config.yaml
model: "contrastive image-text model"
dataset: "simulated fluorescence microscopy of cells"
train_examples: 195000
image_size: 48
crop_scale_min: 1
horizontal_flip: true
tokenizer: "word"
vocab_size: 42
loss: "sigmoid"
embed_dim: 384
encoder_arch: "squeezenet"
encoder_norm: "batchnorm"
encoder_activation: "relu"
encoder_depths: [3, 3, 3, 3]
encoder_kernel_size: 3
encoder_stem: "single"
encoder_widths: [160, 320, 640, 1280]
text_encoder_causal: true
text_encoder_width: 128
text_encoder_layers: 7
text_encoder_norm: "layernorm"
text_encoder_norm_position: "pre"
text_encoder_activation: "relu"
text_encoder_mlp_ratio: 6
text_encoder_head_dim: 64
text_encoder_fused_qkv: true
text_encoder_bias: "all"
text_encoder_qk_norm: true
text_encoder_parallel_block: false
text_encoder_inner_norm: false
text_encoder_drop_path: 0.1
text_encoder_positions: "learned"
init: "kaiming_normal"
residual_init: "scaled_by_depth"
optimizer: "muon"
muon_scale: "original"
lr: 0.0094
momentum: 0.95
nesterov: false
orthogonalizer: "newton_schulz_5"
adamw_lr_other_params: 0.002
grad_clip: 1.0
gradient_centralization: true
ema_decay: 0.995
steps: 11700
batch_size: 512
epochs: 30.7
lr_schedule: "cosine"
final_lr_fraction: 0
warmup_steps: 1170
weight_decay: 0.09
adamw_weight_decay_other_params: 0
Rows from block 9 of the image encoder of a small contrastive image-text model, named by matrix and row number. Rows with one number belong to one channel. Each number is 128 + 24 x the weight over its row's rms, rounded and kept within 0 to 255. All counts start at 0. After the name is the row's rms in percent of the matrix's.
After each channel's rows are labels from the 100 images, of 14848, where the channel reaches its highest value: "responds to" is what is common among them. Only what is clearly more common there than usual is listed. The data: simulated fluorescence microscopy of cells. In brackets: how many of the 100, against the usual share in percent.
# sq0: squeeze pointwise conv (encoder.blocks.9.sq.0.weight, 320x640x1x1), inputs 107-213
# e10: expand pointwise conv (encoder.blocks.9.e1.0.weight, 640x320x1x1, transposed), outputs 107-213
# e30: expand 3x3 conv (encoder.blocks.9.e3.0.weight, 640x320x3x3, transposed, each kernel summed), outputs 107-213

sq0.223 105 [127 122 119 111 178 106 148 139  88 115 113 153 132 145 129 172 135 105 118 166 112 113 145 179 113 119 121 145 121 143 132 110 131 125 126 119 155 132 144 149 118 125 131 128 104 129 128 124 111 132 129 153 108 111 119 140  96 119 131 118 124 106  95 125 115 149  79 127 125 140 109 155 131 214 150 156 118  84 134 133 126 129 122  69 140 153 131 138 136 151 107 120 163 119 116 117 131 223 123 155 117 149 152 114 141  85  91]
e10.223 105 [ 99  90 115 141 116  88 115 128 133 175 138 152 172 126 131 133 120 143 168 144  84 107 140 140 122 130 172 186 113 157 142 135 143 157  86 151 120 144 109 110 159 144 153 104 129 106 105 144 135 142 130 133 100 123 148 124 162 166 100 100 141 106 102 151 149 118 155 102 115 156 226 144 151 118 145 123 118  99 156 140  98 118 120 102 101 135 140 147 188 148 104 134 102 130 120 116 159 128 102 109 102 139 115 115 129 109 166]
e30.223 106 [171 110 103 130 131 133 113 112 135 109 112 102 137 122 123 145 152 124 149 117 142  85 116 135 148 151 156 105 125   0  94 133 137 122  80  98 116 139 142 151 140 128 126 110 121 148 130 120 113 122 144 104 145 118 167 174 177  75 127 110 141  95 106 119 103  66 122 117 166 187 144 109 112 106 125 109 145 147 129 134 123 137  88 129  99 149 142 113 118 158  81 133  86 139 122 134 163 152 136 146 126 102 100  95 128 135  47]
responds to: few cells (90 vs 24.8); cells: one or two (90 vs 24.8); fibres (87 vs 12.7)

sq0.182 091 [135 149 139  74 132 134 162 146 120 127 105 138  98 155 139 116 127 126  99 114 119 131 132  91 117 143 119 114 135 122 104 143 165 137 100 135 128 110 152  99 133 125 135 143 157 146 133 120 112 162 121 111 134 114 141 119 159 144 149 143 118  92 149 114 101 110 163 122 129 129  93 110 129 132 106 127 116 163 145 115 143 150 113 109 126 140 145 119 130 157 117 116 109 118 112 134 124  93 149 162 104 142 110 202 118 134 144]
e10.182 094 [133 129 106 146 157 175  98 134 130 145 149 129  91 152 110 110 123 151 137 124 140 139  87 119 116 118 158 100 127 143 132  98 135 125 100 199 135 137 110 117 140 113  94 142 155 132 179 148 134 110 168 143 166 139 154 123 142  97 158 129 139 142 139 147 153 155  83 128 147 114 123 113 107  88 126  96 148 113 148 138 125 123 102 149 135 129 151  95 141 153  94 205 118 141  32 104 128 132  94 143 132 123 152 144 125 129 128]
e30.182 067 [100 102 124 125 131  76 120 106 129 149  93  76 120 151 105 138 126 124 116 132 152  86  92 143 135 156 125 147 132 162 143 130 101 106 129 121  90 104 139 141 183  94 152 105 104 123 107 106 128  99  93  92 153 132 177 146 106 131 103 140 156 144 123 136 144 126 131 121 182 134  95 121  75 130 123 113 121 183 114 117 100 110 152 102 130 142 132 125 103 131 124 152 148 128 147 144 102 153 132 108 120 155 117 137  78  74 146]
responds to: fibres (91 vs 12.7)

sq0.167 092 [100 123 144 148 166 141 118 106 139 129 117 149 108 118 137 149 141 117 153 148 125 121 132 136 113 114 114 139 137 150 110 138 100 100 123 129 149 137 119 129 131 139 141 129 123 104 126 114 136 139 126 137 112 128 127 122 151 125 130 136 141 130 128 121 135 176 150 117 127 146 137 116 111 138 130 123 142 131 116 161 121 113 127 112 146 149 136 139 139 139  98 133  90 110 173 134 126 157 125 123 138 132 147 127 129 132 142]
e10.167 099 [ 92 149 131 107 122 117 132 127 111 134  90 147 155 163  76 125 117 137 135 105 121 146 178 201 124 131 123 133 155 141 139 141 160 136 135 102 158 135 130 151  99 122 159 143 108 122 132 131 158 129  89 135 137 146  87 112  87 165 148 169 179 141 146 126 156 162 139 131 173 117 146 151  94 121 129 170 157  97 162 125 108  74  88  89 129 173  73  54 147 102 154 134 158 102 120 124 131 146  91 123 151  98  95 155 109 123 165]
e30.167 100 [131 139 147 117 115 193 160 134 148 130 184 141 179 131 129  87  83 128 154  96 143 175 174 109 164 117 157 123 110 171 171 138 162 103 143 120 137 140 109 172 108  93 165 108 125 156 126 132 103 134 130 127 134 141 138 140 104 162 150 134 118 157 146 150 132 154 167 139 123 111 120 130 103 118 123 126 127 108 153 129 124 119 107 141 157 120 138 157 171 117 130 142 141 147 129 112 209  97 150 128 108 125 181 116 141 160 149]
responds to: fibres (58 vs 12.7); cells: three to five (58 vs 25.4)

sq0.98 096 [150 135 123 115 140 136 124 156 140 138 145 170 122 145 150 170 135 105 134 142 123 118 148 163 128 121 140 147 130 113 115 140 112 148 125 146 147 119 149 132 108 135 129 106 126  97 121 115 145 173 140 173  96 134 121 118 116 145 104 135 164  90 148 125 121  98 158 133 164 134 132 132 134 136 127 152 142 155 143 106 141 132 141 133 111 102 127 131 126 103 119 125 115 117 177 161 132 127 119 121  86  76 111 152 124 105 184]
e10.98 092 [128 128 156 147 125 146 143 139 110 162 109 147 135 150 127 124 130 156  95 124 191 167 125 153 119 141 177 106 184 148 137 143 109  69 104 111 124 107 132 144 120 139 104 137  71 148 137 127 119 120 133 140 115  87 106 127 111 166 133 132 139 103 129 168 181 119 142 130 130 102 112 100 155  98 133 158 151 176 104 106 107 142 120 126 144  58 155 105 140 125 172 122 157 131 113 152 113 124 124 138 127 126 161 116 112 129 116]
e30.98 074 [ 97 112 136 133 139 100  91 114 152 132 131 106 117 116 106 140 124 174 115 141 117 122  83 112 138 144 124 114 113 194 109  90  86 108 142  87 104 108 121 118  97  84 134 132  89 136 115 166 169 155 130 121 162 117  97 137 135 157 157 170 126 131 103 105 132 147 121 143 171 140  96 122 135  93 150 159 121 141 119  83 149 115 129 110 126 128 138 116  91 141 110 136 110 138 110 123 101 119 141 120 146 134 105 129 124 130  87]
responds to: crowded (100 vs 24.9); cells: ten or more (100 vs 24.9); bright spots (62 vs 12); vacuoles (33 vs 12.6)

sq0.140 105 [145 132 117 149 118 118 166 124 121 133 123 122  95 122 106 126 139 126  84 111 122 114 122 139 123  91 156 123 122 145 148  89 132 120 120 118  98 130 155 105 146 100 143 123 139 130  89 110 151 108 113 126 140 110 120 168 106 142 120 136  96 117 108 100 149 160 160 117 107 139 125 131 138 121 121 146 160 117 135 129 122 112 136 122 130  85 121 151 132 130 134 129 141 133  96 113 124 147 109 131 124 132 113 154 126 122 144]
e10.140 104 [106 158 156  97 137 120 141 122 104 115 130 142 137 148  47 143 143 127  77 113 132  90  90 124 101  85 114 146 127 126 138 108 145  84 110 143 138 139 121 137 117 143 130 116  94 106 136 122 116 132 106 134 125  60 136 129  80 155 110  69 137 131 119 111 117 116  97 111 142 112  92  86  89 132 136  92 104 166 166 134 123 167 168 102 110 151 136  61 160 126 125 121 119 108  84  96 101 126 132  74 133 171  99 148 151 103 179]
e30.140 106 [101 125 161 130 105 118 118 170 149 109 147 138 123 131 108 136 147 130 195 128 164 138 154 148 159 104 133 142 103 139 136 162 141 158  96 130 161 105 103 129 138 160 106 136 165  83 100 146 147 125 142 166 141 136 121 161 125 160 100 122 142 133 116 139 181 118 154 146 133 167 106 146 133 178 132  98 138 142 146 104 140 162 145 161 121 106 165 165 121 113 127 117 167 137 115 119 204 131  99 124 162 111 189 159 156 167 120]
responds to: fibres (76 vs 12.7); cells: three to five (58 vs 25.4)

sq0.206 087 [112 131 136 135 124 128 131 149 120 122 112 141 168 127 146 111 118 145 149 175 121 131 138 121 136 122 109 111 150 127  71 145 110 157 129 140 150 149 139  96  93  82 106 144 131  80 132 139 129 153 120  88 140 139 129 109 133 117 101 150 162  95 153 131 132 114  89 119 137 120 131  97 123 176 130 141 141 121 138 104 144 153 134 111 143 167 137 121 113 109 122 119 101 126 155 124 121 145 132 120  76 161 129 124 148 139 161]
e10.206 094 [103 139  86 152 147 163  90 101 117 102 131 120  58  89 113  81 126 140 143 109 139 118 149 136 128 121 124 123 138 115 121 117 135 133  77 106 104 114 126 148 119 117  97 151 110  95 153 169 124 156 109 128 108 102 148 140 163 146 122 152 112  99 116 228 159 113 122 134  98 155 127 116 108 108 118 105 130 108 122 133 134 158 101  99 119 127 131 167  96 114 125 108 128 109 148 102 176 119 121 135  95 112 164 118 128 153 102]
e30.206 090 [122 153 133 113 147 158 150 134 162 118 102 140 110 109 178 171 104 123 145 159 132 157 111 128 132 120 109 148 109 145 137 147 125 130 146 105 176 107 116 163 117 179 126 155 155  41 166 105 178 159 119 155 119 122 149 150 107  88 113 141 121 122 143 140  85 132  89  92 108  77 138 151 157 143 126  84 119 123  99 151 133 122  82 113 135 146  71 116  88 151 104 168 131 122  92 124  18 143 114  89 107 130  98  81 136 122 154]
responds to: fibres (60 vs 12.7); crowded (58 vs 24.9); cells: ten or more (58 vs 24.9)

sq0.156 089 [129 112  91 141 147 127 112 132  97 123 109 137 135 111 110 155 137 105 112 126  88 121 128 110 144 107 146 132 117 135 131 116 138 126 150 123 130 122 110  80 133 136 141 125 123 149 111 105 130 117 142 132 133 131 129 184 150 159 149 156 139 105 110 117 115 162 177 107 123 141 100 111  96 153 154 115 149 134 147 116 120 110 123  95 143 105 124 165 157 121 127 120 133 125 159 147 130 162 117 119 115 139 151 111 127 103 178]
e10.156 099 [166 126 127 165 132 102 166 115 129 156 100 120 136 157 141 136  60  98 133 121  91 146 125 155 164 163 145 125 112 134 148 121 115 125  94  68 101 129 128 134  73 118 179 144 110 157  81 106 125 130 135 124 112 150 119 115 142 133 167 109 111 146 143  96 148 100 122 125  91 131 132  93 129 129 130 128 102  97 114 104 153 140 169 143 121 130  73 143  62 129 118 102 146 113 140 145 137 109 105 116 156 126 117 154 134 114 114]
e30.156 098 [148 152 160 110 138 123 124  89 119 125 146 127 133 112 140 127 158  67 118 145 123 147 115 123 140 129 156 136 179 169 149 121 138 130 127 143 164 187 107 140 125 117 138 149 142 164 123 167 148 141 121 184 112 110 155 103  88 171 109  49 140 151 115 157 158 138 126 128 136  68 118 155 140 123 175 112 161 108 110 137 150 159 155 118 139 128 147 137 162 125 147 152 135 130 136 133 211 132 123 152 139 132 122 130 102 126 132]
responds to: crowded (98 vs 24.9); cells: ten or more (98 vs 24.9); ring around the nucleus (45 vs 12.3)

sq0.188 095 [139 123 115 101 105 112  98 129 144 127 120 121 117 112 137 123 136 130 139 189 147 104 132 125 127 148 113 143 109 135 154 135 123 147 104 127 109 138 107 118 130 103 120 120  99 149 150 121 146 136 109 131  95 126 127 152 114 101 122 148 129 136 121 123 121 116 130 142 130 144 112 148 117 157 129 116 138 120 107 124 130 110 114 113 145 132 141  99 132 124 124 118 153 131 130 117 128 159 124 119 144 152 123 140 122 116 126]
e10.188 094 [137 170 142 132 143 166 130 121 144 150 139 153  67 122  82 121 111 173 150 140 164 117 160 105 139 130  67 139 150 123 125 115 120 111 149 154  93  98 115 145 119 118 108 105 117 156 114 163 132 105  49 146 140 120 130 117 119 142  94 153 138 114 125 124 180 149  71 130 163 111 193 136 135 123 109 100 132  92 141 155 128 135 166 130 136 125 129 131 160 147 141 118 158  87  62  80 129 140 114 164 138 131 153  87 170 145 128]
e30.188 082 [115 149 111 128 156  52 123  98 158  85 116 130 131 153 101 143 139 143 138  91 112 114 166 111 136 128 118  43 111 120 124 134 118 123 113 165 135 125 135 141 136 155 132 123 153 111 139  89 106 125 135 118 142 122 136 118 150 108  90 160 131 147  66 117 109 139 141 137 142 149 110 146 108 175 114 118 149 144  65 182 109 138 104 122 146 150 184 116 115 135 128  67 122 112 140 128 117  69 148 103 116 134 129 126 140 154 125]
responds to: crowded (73 vs 24.9); cells: ten or more (73 vs 24.9); vacuoles (63 vs 12.6)

sq0.40 104 [ 92 115 147 161 187 135 144 127 116 119 104 102 126 147 115  87 132 103 133 147 140 119  89 161 137 112 120 151 108 144 138 136 117 143 125 124 117 134 131 132 162 111 128 151 115 144 121 154 148 120 129 129 124 133 131 149 119 145 122 123 102 120 117  87 121 145  98 135 140 110 119 144 142 158 129  94 128 136 137 156 125 138 123 139 131 152 130 119 112 157 125 121 149 118 120 119 138 133 130 124  89 135 135 125 126 153  93]
e10.40 115 [187 104 142 104 134 123 147 150 114 141 128 195  85 181 140  89 137 150 138 133 144 150  93 173 135 100 127  85  78 100 120 111  92 131 131 138 124 133 130 122 147 125 118 127 143 119 105 100 132  61 153 106 124 134 123 134 113 106 150 136 151  89 122 144 155 132 139 140 120 112 105 106 120 129 139  93 145  85 154 105 154 149 126  99 112 104 136 148 172 113 135 108 111 130 134 121 131 113 171 129  80 153 111  82 174  89 172]
e30.40 155 [102 133 160 139 141 134 102 130 166 130 139 134 135 135 110 114  69 132 140 122 108 124 122 141 107 136 133 135  93 155 103 155 139 114 116 162 146 139 114 141 143 137 171 125 140 154 147 121  62 126 120 107 142  96 143 116 117 133 122 173 122 109 143 110  92 149 109 154 135 137 159 128 143 118 143 113 141 117 137 114 133 107 125 112 119 101 129 116 110 142 119 123 152 107  86 142  97 133 135 133 132 119 129 120 117 132 163]
responds to: fibres (100 vs 12.7); few cells (88 vs 24.8); cells: one or two (88 vs 24.8)

sq0.173 101 [125 128 132 136 128 113 118 126 133 128 143 138 117 120 132 129 119 160 120 110 132 112 147 149 124 107  86 136 116 144 144 113 123 140  94 127 112 147 104  94  81 144 144 107 130 120 135 124 150 141 150 146 153 123 126  97 126 128 161 104 147 137 139 149 124  80 133 121 140 114 120 131 107 136 117 126 131  88 107 112 137 104 138 131 155 122 111 133 136 127 130 118 129 118  50 141 122 173 119 133 142  89 124 124 115  79 150]
e10.173 097 [121 113 129 113  98 116 183 110 121 164  91 141 109  75 138 118  94 159 138 114  98 139 130 118 102 116 127 118  91 116 153 128 110 158 107  94 156 110 129 110 119 132 132 148  99  77 105 158 164  99  51 169 145 104 170 122 108 158 124 159 118  63  97  96 143 118 148 179 126 129 107 113 118 122 115 110 139 117 138 135 121 152 118 110 127 150 138 128 169 112 102 144 101 138 115 151 159 123 151 133 130 157 127 152 133 121  81]
e30.173 109 [118 149 132 130 114 176 107 103 107 185 139 119 133 108 121 171 145 111 116 109 158 148 132 155  92 143 109 148 151  92 123 128 115 145  88 131  86 126 127 102 132 129 124 141 145 122 138 144 105 135 145 123 140 129 101 109 168 155 105  99 115 140 170 116 132 110 160 128 135 123 137 112 136 124 151 117  96 154 152 146 139 133 111 101 134 110 122 137 125 149  93 177 130 126 134 141 129 126 107 157 150 169 177 118 117  94 152]
responds to: few cells (87 vs 24.8); cells: one or two (87 vs 24.8); ring around the nucleus (67 vs 12.3)

sq0.271 103 [127 117 138 118 129 104  73 107 122 116 106 135 143 116 105 123 137 114 135 148 134 128 100 157 100 136 141  99 133 145 123 116 101 156 117 123 146 114 139 140 111 130 107 154 133 140 136 105 163 110 120 130 135 135 109 158 131 115 142 120 115 129 131 179 151 192 127 120 128 135  99 148 121 113 116 131 119 141 121 143 127 132 114 126  98 139 116 136 101 138 133 133 116 128  99 133 105 148 128  70 105 124 128 175 130 142 101]
e10.271 105 [131 120 137 120 153 134 176 139 119 101 133  80 166 151 155 132 128 142 133 121 131 136 153  52 131  97 165 123  78 138 151 153 122 134 132 127 159 120 156 123 109 106 166  83 128 142 117 156 153 139 131 173 137 187 142 115 108 107 113 122 131 168 139 155 114 163 180  44 129 156  78 140  91 103 112 127 150 119 130 157 147 146 103 131 137 154 114 140  88  76 110 133 117 127  83 151 104 122  93 132 126 145 116 112 123 132 146]
e30.271 085 [167 106 124 115 158 100 123 124 134 183 116 107 108 151 129 127 141 137 114 145 149 116 112 129 139 115 168 123 133 118  94 176 118 112 129 136  98 155 157 170 144 102 112 121 123 159 153 124 103 105 111 106 179 151 103 158 255 111 111 112 125 132 106 110 136 129 136 159 147  95 137 147 107 145 127 145 175 154 147 120 148 149  96 139 106 111 149 127 116 138 160 100 136 134 121 144 146 114 148 105 130 133 105  86 157 147 119]
responds to: few cells (95 vs 24.8); cells: one or two (95 vs 24.8); vacuoles (69 vs 12.6); cyan stain (59 vs 20.2)

sq0.77 087 [128 133 106 149 147 147 137 118 129 111 120 134 130 125 128 157 172 136 107 151 120 120 136 123 110 141 128 152 140 142 150 146 107 155 129 118 108 141 140 129 142 149 137 135 147 144 120 141 137 134 110 131 115 135 132 146 121 147 100 127 139 139 120 143 137 108 145 126 126 136 108  96 168 122 118 122  90 137 128 138 121 125 150 135 168 102 127 133 139 108 123 160 143 129  80 149 136 136 121 129 168 111 123 140 130  97 140]
e10.77 092 [ 76 106 152 110  80  73 112 147 119 109 129 178 103 134 178 141 122 137  82 121 126 103 104 126 137  83 129 113 174  76 140 175 159 128  82  97  98 120 166 121 108 104  99 100 149 151  97 124 134 165 193 118 130 164 111 103 134 127 123 156 113 107  93 113 144 123 154 168 148 141 152 195  62 104  90 103 148  57 106 129 123 189 159 128 131 138 100 167  84 147 147 101 155 117 135 137 137 129 142 119 107 110 140 116 113 141 126]
e30.77 086 [130 162 164 120 121 110 201 138 146 133 113 139 144  88 124 118 166 132 127  91  98 138 130 140  96 170 118 122 120  50 140 138 141  99  85 116 125 103 143 106 128 173 130 162 137  82 166  98 144 123 146 145 111 137  80 130 154  97 141 139 132  96 103 161 109 110 167  79  75  97 136 153 123 171  75 125 102 110 134 131 156 167 117 134 154 100  77 144 123 100 143 101 157 121 104 141  60 172 140 139 157 148 137 148 123 129 130]
responds to: cells: six to nine (59 vs 24.8)

sq0.62 083 [ 97 130 157 136 183 125 134 145 144 116 132 106 126 124 133 137 128 125 118 117 132 146 140 123 137 103 137 140 115 121 107 123 127 108 143 127 145 149 133 122 167 145 141 139 148 143 132 145 116 128 138 133 119 141 113 107 134 125 109 158 137 136 134  96 131 136 110 117 134 112 125 113 133 124 133  70 136 113 179 131 128 115 152 136 109 112 126 118 142 119 123 118 114 144 126 139 134 140 136 181 136 139 149  83 148 126 176]
e10.62 087 [116 167  97 125 165  83  74 118 129 121 118  96 143  91 151 108 146 135 163 125 171 156 120 114 150 194 114 142 140 143  93 104 174 146 119 124 170 107 134 105 164 112 130 108 162 112 163 151 133 152  87 195 106  83 132 114 140 150 146 158 125 140 129 136 176 128 135 129 125 109 136  92 155 159 126 155 120 128 117  96 159 155 133 115 161 115 114 139 139 144  75 131  94 144 123 155 149 139 115 145 145 102 143 136  98 155 179]
e30.62 088 [127 108 119 104  99 149 161 174 119 135 117 121 156  99 158 148 147 155 118 158 127  88  98 119 128 131 112 122 138 123 114  86  99 110 143 123 158 163 139 162 120 155 131 130 120  78 184 126  94 115 129 150 119  97 145 129 140 103 139 122 127 138 124 136 112 125 137 116 128  38 102 136 144 148 146 146 127 105 135 167 130 109 116 117 118 126 118  98 131 120 154 169 168 136  98 122  55  84 163 140 137 146 117 120  93 140 158]
responds to: fibres (82 vs 12.7); crowded (68 vs 24.9); cells: ten or more (68 vs 24.9)

sq0.234 095 [133 116 104 146 140 127 106 128 110 125  97 140 105 117 126 118 119 134 121 112 130 115 130 140 135  78 139 112 109 129 133 158 116 141 149 130 120 147 120 136 112 113 127 134 122 137 156 127 104 133 121 156 123 124 137 134 117 121 113 118 154 139 115 143 148 141 147 129 147 131 130  80 106 142 119  99 143 123 148 114 130 118 146 169 135  79 130 118 130  99 136 129 125 103 101 147 134 109 108 106 153 117 118 141 139 115 130]
e10.234 097 [164 131 155 126 140 147 152 148 144 130 141 128 192 134 128 181 102 143 138 129 129 136  94 138 120 102 133 117 124 128 116 155 131  99  96 116 128 131  96 143 127 138 128 139 132  80 124 125 119 136 137 113 124 155  81 129 124  94 163 127 134 173 113 118 114 119  90 127 125  56 145 121 154 134 132 121 128  71  89 137 108 127 101 182  88 127 158 104 179 143 112 159  98 132  99 145 124 119 119 129  80 132 113 135 111 145 105]
e30.234 106 [114 115 131 114 123 165 126 126 142 115 183 168 150 106 144 116 164 153 174 123 120  90 146 104 149 137  78 139 111 102 161  74 150 127 122 126 111 117 133 141 119 143 120 165 190  86 139 123 130 121 125 171 107  96 147 116 132 113 135 119 144 166 127 141  93 101 125 132 137 117 119 133 161 150 174 150 126 111 108 132 125 188 136 122 121 119  64 116 161 136 134 153  68 119  97 143 151 139 136 140 167 151 132 169 158 146 165]
responds to: cells: six to nine (57 vs 24.8); fibres (35 vs 12.7)

sq0.252 097 [141 128 115 132 116 114 151 122 124 119 129 114 141 124 107  99 103 152 124 159 114 123 114 114 114 127 121 108 119  85 113 147 106 130 117 123 123 166  82 135 140 117 113 112 121 118 129 120 130 128 100 116 123 107 112 110 111 110 135 142 119 162 122 119 118 126 108 121 123 106 116 107 101 135 141 136 111  97 125 117 118 110 120 134 103 141 129 134 100 136 126 116 100 154 148 122 116 103 137 120 136 107 132 146 137 117 130]
e10.252 092 [124  95 131 137 125 114 144 107 114 110  85 166  66  75 143 128 147  81  88 137 105 124 162 101 127  98 143 105 160 114  78  94 155 143 116 113 171 133 172 144  65 129 112 136 146  89 156 123 135  69 142 114 104 131  79 101 122 127  92 127 110 173 149 131 194 135 122 129 150 144 128 156 158 106 113 139 107 118 148 144 126 121 154 108 124 105 127 112  73 137  94  72 120 127 117 131 151 139 112 122 104 125 103  87  74 105  77]
e30.252 112 [138 123 128  90  96 154 124 154 172 121 100 148 142 134 136 164 119  68 127 123 161 130 118 136 104  57 141 159 174 133 146 171 124 111  93 126 115 137 100  85 128 168 137 121 113 166 123 146 137 139  99 124 127 147 129 137  93 120 103  36 113 118 150 173 115  98  90 135 133 129 155 149 100  95 177  74 114 152 108 135 162 152 128 128 146 120 133 143 110 117  85 125 124 125 102 128 155 104 131 112 136 194 138  99 105 129 114]
responds to: few cells (52 vs 24.8); cells: one or two (52 vs 24.8); green stain (50 vs 20)

sq0.221 077 [115 121 128 141 160 104 116 123 107 121 100 138 118 131 145 108 122 129 115  96 116 161  95 125 115 119 142 108 120 135 173 147 125 142 158 122 146  69 138  90 128 133 101 129 142 146 110 133 134 122 137 119 132 123 119  85 126 111 126 124 113 153 128 113 138 158  84 125  95  99 133 128 145 165 163 164 164 113 120 119 139 114 169 102 118 140 126 132 121 116 118 132 143 106 140  99 115 117 111 115  99 103 124 129 136 145 110]
e10.221 092 [158 120 145 151 137 118 148 119 129 163 138 120 102  59 133  83  66 106 109 159 152 108 142 148 114 129 141 148 138 122 112 131  97 186  93 122 173 134 122 157 127  99 101 144 106 129 146 113 131  99 125 153 119 141 160 120 185 134 138 105 132 161 129 117 122 153 140 138 107 117 166 128 114 116 146  90 118 124 138 122 156 124  91 132 133 148 124 167 137 163 128 127 101 119 121 172 119 117  75 119 134 123 148 122 150 114 108]
e30.221 083 [114 135 115 111  98 165 162 161 127 136  99 102  67  79 138 143 128 156 111 149  96 113 117 130  93 127 106 119 122 121 118 120 137 113 128 152 134 145 163 113  98 177 110 129 131 105 120  99 128 118 145 148 132 122 153 135 160 121 121 113 140 144 108 130  98 116 158 114 115   0  79 122 166 124 102 106 102 133 106 196 159 167  93 137 140 126 113 114 146 131 160 162 141 130 133 133  58 100 101 121 119 109 130 129 110 183 137]
responds to: crowded (98 vs 24.9); cells: ten or more (98 vs 24.9); fibres (54 vs 12.7); ring around the nucleus (35 vs 12.3)

sq0.102 099 [154 128 124 114 117 124 116 134 137 130 150 105 123 143 147 105 117 116 129 115  97 133 138 143 113 155 151 146 121  89 154 105  84 143 149 143 120 115 132 110 132 146 144 124 135 144 134 148 114 150 138 118 108 141 122 122 165 134 116 127 108 112 136 126 114 121 169 144 146 136 118 146 117 133 141 131 141 143 116 138 136 131 141 117 127 160 141 103 137 121 141 135 152 111 115 126 136 100 128 140 133  67 133 123 143 155 149]
e10.102 092 [113 187 120 100  73 110 134 120 149 131 145 102 109 114 115  84 121 149 141 132 132 116 118 168 156 142  93 148 168 118 116 161 134 207 108  71  82 103 168 116  98 123 144 104 136  98  80 137 146 130  88 183 107 224 134 136 176 174 128  94 129 152 127 139 129 137 134 102 112 151 115 138 105 144 117 134 147 118 126 119 136 100 145  82 146 114 129  96 102 109 154  81 146 123  93 139  94 104 132 144 137 129 111 145 146 154 110]
e30.102 096 [125  97 174 126 161 171 123 136 132 126  96 105 122 124 122 110 128 159 129 104 124 155 119 142 121 137  78 144 143 134 103 136 111 146 108 141 169 135 122  91 148 142  69 106 146 122 125 142 116 134 111 119 131 122 132 150 134 132 149  76 113 141 159 108 175  98 103  85  94 104 121 128 134 110 141  92 124 147 138 125 127 111 120 112 132 116 122 119 135 145 102 192 126 142  99 136 170 157 147 110 154 157 118 124 132 115  92]
responds to: few cells (71 vs 24.8); cells: one or two (71 vs 24.8); green stain (55 vs 20); smooth cytoplasm (53 vs 12.1)

sq0.103 090 [146 125 101 111 142 110 115 118 112 111 147 124 168 130 147 149 115 146 137 114 107 126 147  88 145  98 170  92 153 133 114 136 152 149 128 109 118 129 140 117  81 156 133 109 123 160 132 109 130 119 140  95 141 131 123 164 152 127 173 107 136 125 124 156 139 129  99 126 135 130 124 133 173 128 130 142 146 126 100 167 109  76 137 121 153 155 141 141 147 116  98 120 127 138 137 158 119  91 141 156 101 112 117 168 127 115 129]
e10.103 096 [108 110  91 135 120 129 133 135 126 133 138 125 169 104 156  72 103 153 120 118 118 142 143 110 112 135  83  91 143  92 133 145 143 136 195 148  91 156 116 128 106 130  88 109 159 158 138 123 112 144 170  92 144  77 139 113 140  77 138 143 146 122 133 149 114 120 150 131 120 162  72 125 149 149 137  83 128 151 106 122 169 136 120 137  94  82  95 126 165 134 133 105 141 138 140 196 160 113 149 140 148 172 122 162 149 144  76]
e30.103 073 [124 133 146 125 102 113 151 160 137 126 109 131 110  87 154 125 109 151 170 142 107 107 119 152 147 103 119 121 117 136 130  94 134 121 185 100 127 128 154 133 135 165 109 170  98 118 130  90 153 152 166 148 123 130  88 154 142 185 144  97 144  82  76 171 102 132 136 104 125  55  89 146 158 116 138 111  98 152  74 141 123 133 133 137 178 148  81 150 138 106 118 123 112 128 113  99  58 138 128  96 113 123 131  95 107 103 132]
responds to: crowded (92 vs 24.9); cells: ten or more (92 vs 24.9); fibres (48 vs 12.7)

sq0.281 101 [137 121  75 147 118 117 134 142 119 156 120 123 114 114 133 137 138 135 105 121 153 138 117 117 107 111 116 124 113 138 124 140 114 173 141 121 153 140 149 131 136 144 131 143 118 135 116 154 124 108 129 131 127 143 152 129 100 128 124 140 139 131 128 122 145 161 124 135 115 143 126 146 140 141 136 142 123 158 140 141 113 115 130 149 147 100 143 135 115 128 134 128 134 139 140 122 150 155 144 126 146 142 129 114  99 138 144]
e10.281 099 [104 137 114 137 102  88 121 122 107 110 126 152  99 129 136 149 180 129 107 148 135 117 111 167 135 102 146 133 146 104  65  78 103 140 132 117 140 168  81 155 129 123 129 111 104  62  89 144 132 129 163 117 110 140 139 122  86 157  90 116 139 163 107 131 150 127 112 133 104 134  66 121 143 100 124 132 128 124  93  94 151 137 104 117 121 117 109 136 136 147 114  36 129 120 129 121 134 143 117 144 137 138 173  97 122 111 142]
e30.281 089 [144 102 132 127 138 157 105 119 129 113  91 151 145 113 148 154 154  88 159  94 167 107 146 100 110 175  68  95 111 113 129 114 106 144 137 155 129 136 121  70 106 113  94 118  77 101 134 123 152 114 113 122 142 145 158 129 137 197  94 115 117 120 154 170 110 144 121  76 113 193  88 121 121 129 131  96 140 119 100 117 113 135 122 141  56 149  95 128 120 109 141 119 130 110 110 141 145 175 134 125 111  92 122 146 118 133 131]
responds to: fibres (63 vs 12.7); cells: three to five (57 vs 25.4)